A small contrastive image-text model, trained from scratch: encoder arch mobilenet_v2, 4700 steps.
Rows from block 4 of the text encoder of a small contrastive image-text model, named by matrix and row number. Rows with one number belong to one neuron. Each number is 128 + 32 x the weight over its row's rms, rounded and kept within 0 to 255. All counts start at 0. Numbers have three digits each.
After each neuron's rows are labels from the 100 texts, of 14976, where the neuron reaches its highest value: "tokens" is the input token at the peak. Only what is clearly more common there than usual is listed. The data: rendered solids tumbling over patterned floors. In brackets: how many of the 100.
# fc1: MLP up (text_encoder.blocks.4.mlp.fc1.weight, 512x128), inputs 0-127
# fc2: MLP down (text_encoder.blocks.4.mlp.fc2.weight, 128x512, transposed), outputs 0-127

fc1.505:081156130080119144146076174070157141114175128150155112084165143135118129128070123140135113181121088174127158138183112154064108098146178107148105067140162091163101154055146108100132134125111067131120084073166108126117111148172080147078110173147143211157111188167112159144093123107118141123101143113154144117108139144118146121143197129167110137057118120099194075146136088134146152163092
fc2.505:139130153126150169071086124150092108160131173138119151116176162097100121081151157083158146112176123123090136131112188160121137194166187127079165108079096111132175146158120134172146121160111156181034101095102096101163177118112080188108111146118113145106084119105125080118125106151143167154086103071104119125132098138123142112154113149174159083123073162120149063134131086142217088140117
tokens: "green" (53); "a" (47)

fc1.315:105110137189185095109112083129133061154099140087097099092108128134130108100150083159094085141162150158122146194135154124152098136122161095124088206120102099125065087058128164090083113139114150117108126154104141151142159150179162140133102115184105119129161141193158150192105086125102069168136117069174134097077130110148184166137121109134078174154133096133123160114143125110114156211123
fc2.315:122156148148169149164148133134082190117193070153161130056127130154086168165161089102168157174097115148150110151142165126119133106220116115112170075140123179068138126132097126101134042145148158146121113140113132106140116132118175114102091117113081109119109193142207142100152152101081162144102147100167126144127138142100140156119119118138078115136022125093132121125092124135070087098109
tokens: "<end>" (73); "white" (9); "and" (9)

fc1.289:102096142124164151137130097121107123136128109135151163131137161106171087097184087110128145115134126157160103138137129201131085115078170144147059149179091180182162084107186161110123094112130136137140067110151178145153177166098154150075139117196188114129154129121105135102151085204082092104080126120085136209092124143139151110083164163153088144145135115093193105157124166123116180134129
fc2.289:137165112111089098145144113151151158137089141162084138190153140096146081141117155120182160131171085141151116158122146152140126107135055120118132153153157039102117151111195102108112060196102101147166130162126101156108150105039133089114161159103123130086101141096084070145149122129136133120123135072158158112111072158169213112148141174098077105136116159095123111166133117090185177141129
tokens: "<end>" (51); "to" (15); "twisted" (9)

fc1.55:169142105111125180146105152114163214108119141105138121145120081135180086138122108124183108113108132107124059138129165163079100152181113139127172153130176147145117120108152086099114129171147122134138163166142134106128100116159132173135175126117076136114111117140126158087117127149077117196101060112167118154042217135096093122120100091114131057067105111130157127147159074130129050100079
fc2.55:159058135097132113121075107085060097157139158121127140104189171196088129139114167122134129116146137179180169128107178105126158143103161111171090100145096120094105092136117135153138143152084075123160114105119173077121147108118142093159125155120172110115144120097128113092187160123098089173112127159049181195197085123070159124121147090133128137122073131169123149072180113138083123136086
tokens: "green" (79)

fc1.0:109127197124107170116149173140147105135108119086099169103193084132155175128137117169175151121129156185124068143077107128105122072138110083081144101110152099156161097120144122173146129199125075110138154117185139113086094142146101145054179140108118177162145114146143159053130170145116137124134048187128182098079119153127106123111097165130085136111141173132135141113068135072090118151131
fc2.0:135069116112126066108185083129121081121101115112095133151088088189119137117144107184097102148154116104141182165130137123147153165199117101132113084145092105190084173142109103174129147129157119187181077161141151104120095155121075131118117123104071160155151144175187153121106137119089150197164178086126115168137109084072129168098126070092133149108094141141078095087136104159148165128161
tokens: "," (100)

fc1.245:118134181122083108122159102164139137141189182105100119150168102069189151137180070114177104162148081105162066192117134124134152148180091105087113169111186125101065076081115168115148143091171163103137139134090181143157084131124103115154119098138105151076154158125057115081108099091077146174139155178113141151143160109112163113148108104109136135107117148119124170094153083123103090101088
fc2.245:095142174142083140140123117020119131114060151063091121117113193138099095104089153192135165115087140069087171117184169070154143120153167149220114118142126159104095163137156120093122181117087111154109116093116133126124159100121105164115148132118145122134158077145196121163151109118162141121078123130074196103157149134119149140116120084148103120101136136157109146117131188097121097188129
tokens: "teal" (56); "a" (41)

fc1.234:159156113099109152117169110108133148164101121127056090166186104061129182102138081066143105131113164115175143144079114216069129110150118179220104103115107143098173154110159074151182117143091126123130097126155166115112111131102156088129103133182084176128190157091112141085149068089140110152134133072144106101181100159089136145106097131121071131123129101112152107113121146166113124129115
fc2.234:137098136108148178106180119145131119089054055103132096095105111079188129118099135175103105192128122104138151076091121115144158115162133127121098103140148130112088092118149168162168177034165151208143118163117102079129087140125092148134121132125130128105136143163134096172121119105150121136157131126118131184196104115143120115128119171148099107168174174106071094138067173115154097204176
tokens: "to" (62); "the" (26); "twisted" (8)

fc1.94:096129150127166134153087137114180172100180137135135179130165125098166113132144101133171055121127162085147118090130084092080069110130156116134112159164130110083111106110145137124139109159151148140094132130146182122148164134113150084176102086094146120171138137033069094157127130140070070135162093158164141120144239120143155143146106136119114108060096053125123198092115122138147103151113
fc2.94:086088129192117132161101077143122057131133058167076104112165117138117122119102100151163144128127104156066113116104115143190135126121171140126102092138121124147121119151158149153123150150125116180131115078195125153154118145160144131058147074116049142161137097105068155158142115096055073126168150093127167125095137089133185135175112167112131208155122208108162149099148091111115132136109
tokens: "a" (95)

fc1.385:113178126118135158117137129125140145179144133030102149053134151121195140190145092141099114140154115102126090097088153123202109107119142154111048076114113128133112187100138144149136121130127128138115098135072104082136092116103115048090140070147090121145079192108072113156163143103130103149094142062143121152158152189099101134133130142140113134128166115178108164157097182157158168139170
fc2.385:113125161108172158137131151093137160098165062151113092172126114113124206133165090133160115164083132131180028153176168099048096084172100097178140137203127084155134102173065093137144131134155150102072111090112081099168125096110107154115167099130134154141134154141117137155100134114115091145164097114083109159120092123096148192089079154145080124173118112133130112142140154143087157128135
tokens: "<end>" (56); "to" (17)

fc1.466:130178131118103134108148112154181119170114090129162143180126148158129100088148092127120078128186105112099168132167090083096036110173133107164155188186171124103159136104073099076100135119082137099088110194086143084134162160161119149111155073141073150137185160142112128114181131098063099144146079123126112114092099109141183181120168145116086156093150122154129138179126155129129110140085
fc2.466:138103126169092057138208162141115087146093144162134114047146142118123148162185133137142165113095152091134126122109144147144086130107089108111140082103082166203169095100090136118134160146146154130132108099100107204125152107117145119127143128128096133081112085136156130194125126096099159111118126144098124128125110159133138067189153146179130019095130107077085106204108171157155166106126
tokens: "<end>" (62); "yellow" (10)

fc1.443:127200131125084098137096148186145119104155069156170107128135073153164117125121088064112104187153148126120098151127138124199124094121116124148115147155123100087083123054143134140096120102108109098053133152105144146156120112199118141144145178110152119116114083169126201161157137097153087134137152129101111114147091124083150141155101136153092113087072121097138174174158183035125105078172
fc2.443:158174164148078161114148118102121113139092129138090103131150101112097099072126137206180171145130149147157125143191092128135081131124169113153110123085130104124219138121137083135112162157152081159120074090134053142141153110115196093102124096102082113077142176102126192199144098122197107124151125086110124117155129101169113126137110122137117079157154147120137090063114065077132122167117
tokens: "a" (98)

fc1.72:074076178086174111130186146145089144156189118147162095118159156117142187146134118167102095123134107110101133115094083100096165112178158081120115137140151147142057160134160186136178153123196110154114143150134135058143090153113177130103186102150122083137140046128116096065136170143161127113111109144088156128152104158052134141109111149151083135116109149172083112097136172162144168167143
fc2.72:165163144095124161126089145150110157108107103140141216126129132128116088140137087140128122156115145138186154157112106187166150157135102170198109131079170116073118126102146068086124135105124140125104149110124153194046158192087122100118133167133122177119143107147150190127113145087132167110159139109145170061177069138071092178176171085124116158097088111094123104087116163112168088129106
tokens: "spring" (23); "frame" (10); "jack" (10)

fc1.468:116141164095091115140191143113089151170079134073143110176111190100131150139170095104164153172106150126188131136097149123125138063141121182146104101126135080123114161127131159110133134101134109118166078096102139143110147085149083044102187148110123135164115139076108107088145156134104128143136119146098173129162132150135120096175166181087167102074094165216168115100037096149141142099095
fc2.468:132134164116191113126090097127111124141099110070127135190098171112126184143085152101137173115085102071093117116115041062135167113125157170142121148185176152109103141111103138078112151092091131144069180092104106136187118201178124120167148139064147099175183128128089129100111132109109167110131138067134120151131126158167137131058131121151147162107118082111097149110145139163187147155135
tokens: "teal" (99)

fc1.401:104134167136081147134094147123134176154200118077113112099161151108114139176233120130114132165145096115103085154120113089125117126214157105117194130155179081124131155088130105150088156135168141107118166085075182145144064104136087076134110110125095124105137138062117138114115157170120124114105069152115118183068193124158118140149105131106130124133147079111170160055106135117172142112125
fc2.401:063136115120052116168165119091143082128134112095130135087146151139123171130095165136185149091086147102187116133141193142105144144111163087148059090128134145123150125113142166074157108083112097174131078129078115104118184179102090156165150143148122125109109117124151108125122085148116174146110195119138156160172162117152168148100181149169150084095107206117170058143110176085170104117149
tokens: "teal" (73)

fc1.281:135148152099108107039055095116148152105113127044124167142067172099123146150148087155146149100142127155134149178133150196126168164192178095101108113122152134145191137087154150087170190122145138072114107105127135125108132135153172107170136129103134071136146140129110107111124069105084106189088146161100135189154161150187123121121108063122169137099099161134132137165148155110138069104121
fc2.281:152170140125159143174171040151121144165133079143109121059122119168116076156174105108116150131084116140099154109140096118100142150079175105140136144169156200115116143123078165179075126128111099122126149136105095182115143088114095141107133153142151163054213104141181142108110173129136151106121118136113116119139096177191098085137166190094136149085110161104104112139139079172123133172060
tokens: "teal" (63)

fc1.291:127099149141099119141078117186134152193095151181119093138161123117104148155164088146132170128180071121131101143071126165174140175126123111093070130117074078130065089125170044097177113148140158122148164136123121096113126154183099106108157165095100100174136116127119112140181128136168101108132102108114124126123063176062079173152185086144090162114110180133130109154148149116060124151105
fc2.291:048201154153069150136164064113134148092081160148156206109102129143172177157080110102120084067113127112131115132161131165122141118131090116129111167138124133108135089134154182099113135147073092150119129127123112153132106140057146162093095163121109106146112068150141103183134126140138143067180116178069111087119145105133078171135155161159094156153176113152132070186158144160170151100118
tokens: "," (100)

fc1.254:111142172137107091168143120133090151081062140105155168130125161152088130114153044082102104150099127115105129119098113083199135158101128093147103070086119107133164076127061105076179112165197129146129180106148115139136133119115154136155126128172123105107157131184202123090113114107192144208118081153136135172109121103164156146135125102122116066167147126182134148094169116134092165173107
fc2.254:134087129127179141098111162120111134121172150110145148176143114148131119091129193132164110140194152086118169156146113137121110075154151136143117108129141126130097164121176099135122129101136111119152136131128120146115137142092065111153132164111149107073197061142117065102087074113108184101157149123168087107071154115023077141158097193081170147146167121049153091148170118164120162092171
tokens: "and" (50); "a" (46)

fc1.383:115172162109143133164151133131116169131167098129146167165117149128120149193153114134151085152099144113178096120151137091097111112165153114147175053144162079104086116113107150189071143087160157104106126165148094049110135092110204096115138123155086067118077145108087188098134129077059121123132147110139114164136103154149174129137137090148161146151160171130114207096114074146094064129132
fc2.383:172141072151079133160140112177085066165102152139077137112127127165165155076088092111186149126177108151124089150108102142163108130082111156118130174113156105087136107139143070166083142156112080147202126100145155118200173183109136124072128175109108149102125078091151069098179156090151110165178100151107128158092130088138144114169112122119170099165132073149146099091165149118129146158096
tokens: "," (100)

fc1.359:072103158153135084064142123122143140087122188106082122128131142111185179135123102174138145134123172161093154121155141142132121062113136183118083140153113164131112134151183137128124112119092077142123122167087106137084055131074119117159097171126115125147154062172119141160185094092131155240156169088130109171108115190171151206104110120092090120164130120125117123105127131075139125126167
fc2.359:177129126113123115135153109135112165130151109110128196091114174150116080193150106096152119140094154117151132154090179157175156094202171123164105137090124115069123170144111073187110093102142124168148177143166155108144114092140132138146159136129144071110213151133209157147108150143148069127167082150104089158128073101078109090076085138126067137099130116138101077117075161129120146142150
tokens: "a" (88); "twisted" (12)

fc1.301:120207143158125099121077087095066060121105105058131153143122141100054120193156103134134137139094170170180100138146107151122069131131102167128093091142144135135122163151120133124100137099162109093144138169106158142161180131130093038173130152152172146173157142107101110121087148120165137164147104173066183108129123125145164131130124123097185094125105124181133141087068063127106101143165
fc2.301:115094158160100109110068150180118144136116148055113138172080161116172138105166153133167186140148160128084138130127096083160153143122096176107118106070187130102139103144077141109184159131144119203148137090074185106091148107183115154054109182103082089144130106111076102146095167101120128116107125072137121151146158172145103106089093128130153176128181130165122152081125157154178112090132
tokens: "teal" (85)

fc1.494:094106099174130121144165130109143155121137056104127123111124072113130118145082076069116107175096124103210090146105102179135124098164129169133148122138078142113140152084127141134179204102095140157107096113069100109186164116094072107111124135157067167126144140101130164151123114157176058171154096087108129135166108162153125183126161110156182110100144102142127132206144150182106091138177
fc2.494:151154077087123101136099164076082127123184166105090114165109095172129130113186171110091124103076135141153185140082179157116143140099190100155120138106130183101097146124107115167183060096167125127146086178145081153053129151183099168143134150153159154103106180145148108109119081158106120143148120135094109173127087078138163098111060133124055180144167106121129141133148165142109112094147
tokens: "to" (47); "chain" (22); "<end>" (15); "twisted" (12)

fc1.65:068112118127181121134151152126123086109167169110120102156112072122153152058106101105104158181098140153097083131118137133073105108097141178184101115070103145186169189131106091129161118056092087101132126161045151141111210088085143144120144151146138098191107133175154139100209102145121137162134117133100147121152145212128140150108132164115140143125077139134108166122155104092124116113126
fc2.65:150159159106142140122118166095167140137163130115149105114116092129156172112148143109139143057092078118139120092126149164046147181126170097130140187143166062068128135148069117214111132187130128165120113074111044081135130094096138110091127120117136113131162070182152158147126138171155082171138128162190144108148129136137051128149125086140122119132088067139149132098086139111160159141089
tokens: "<end>" (41); "sphere" (11); "pink" (9); "egg" (8)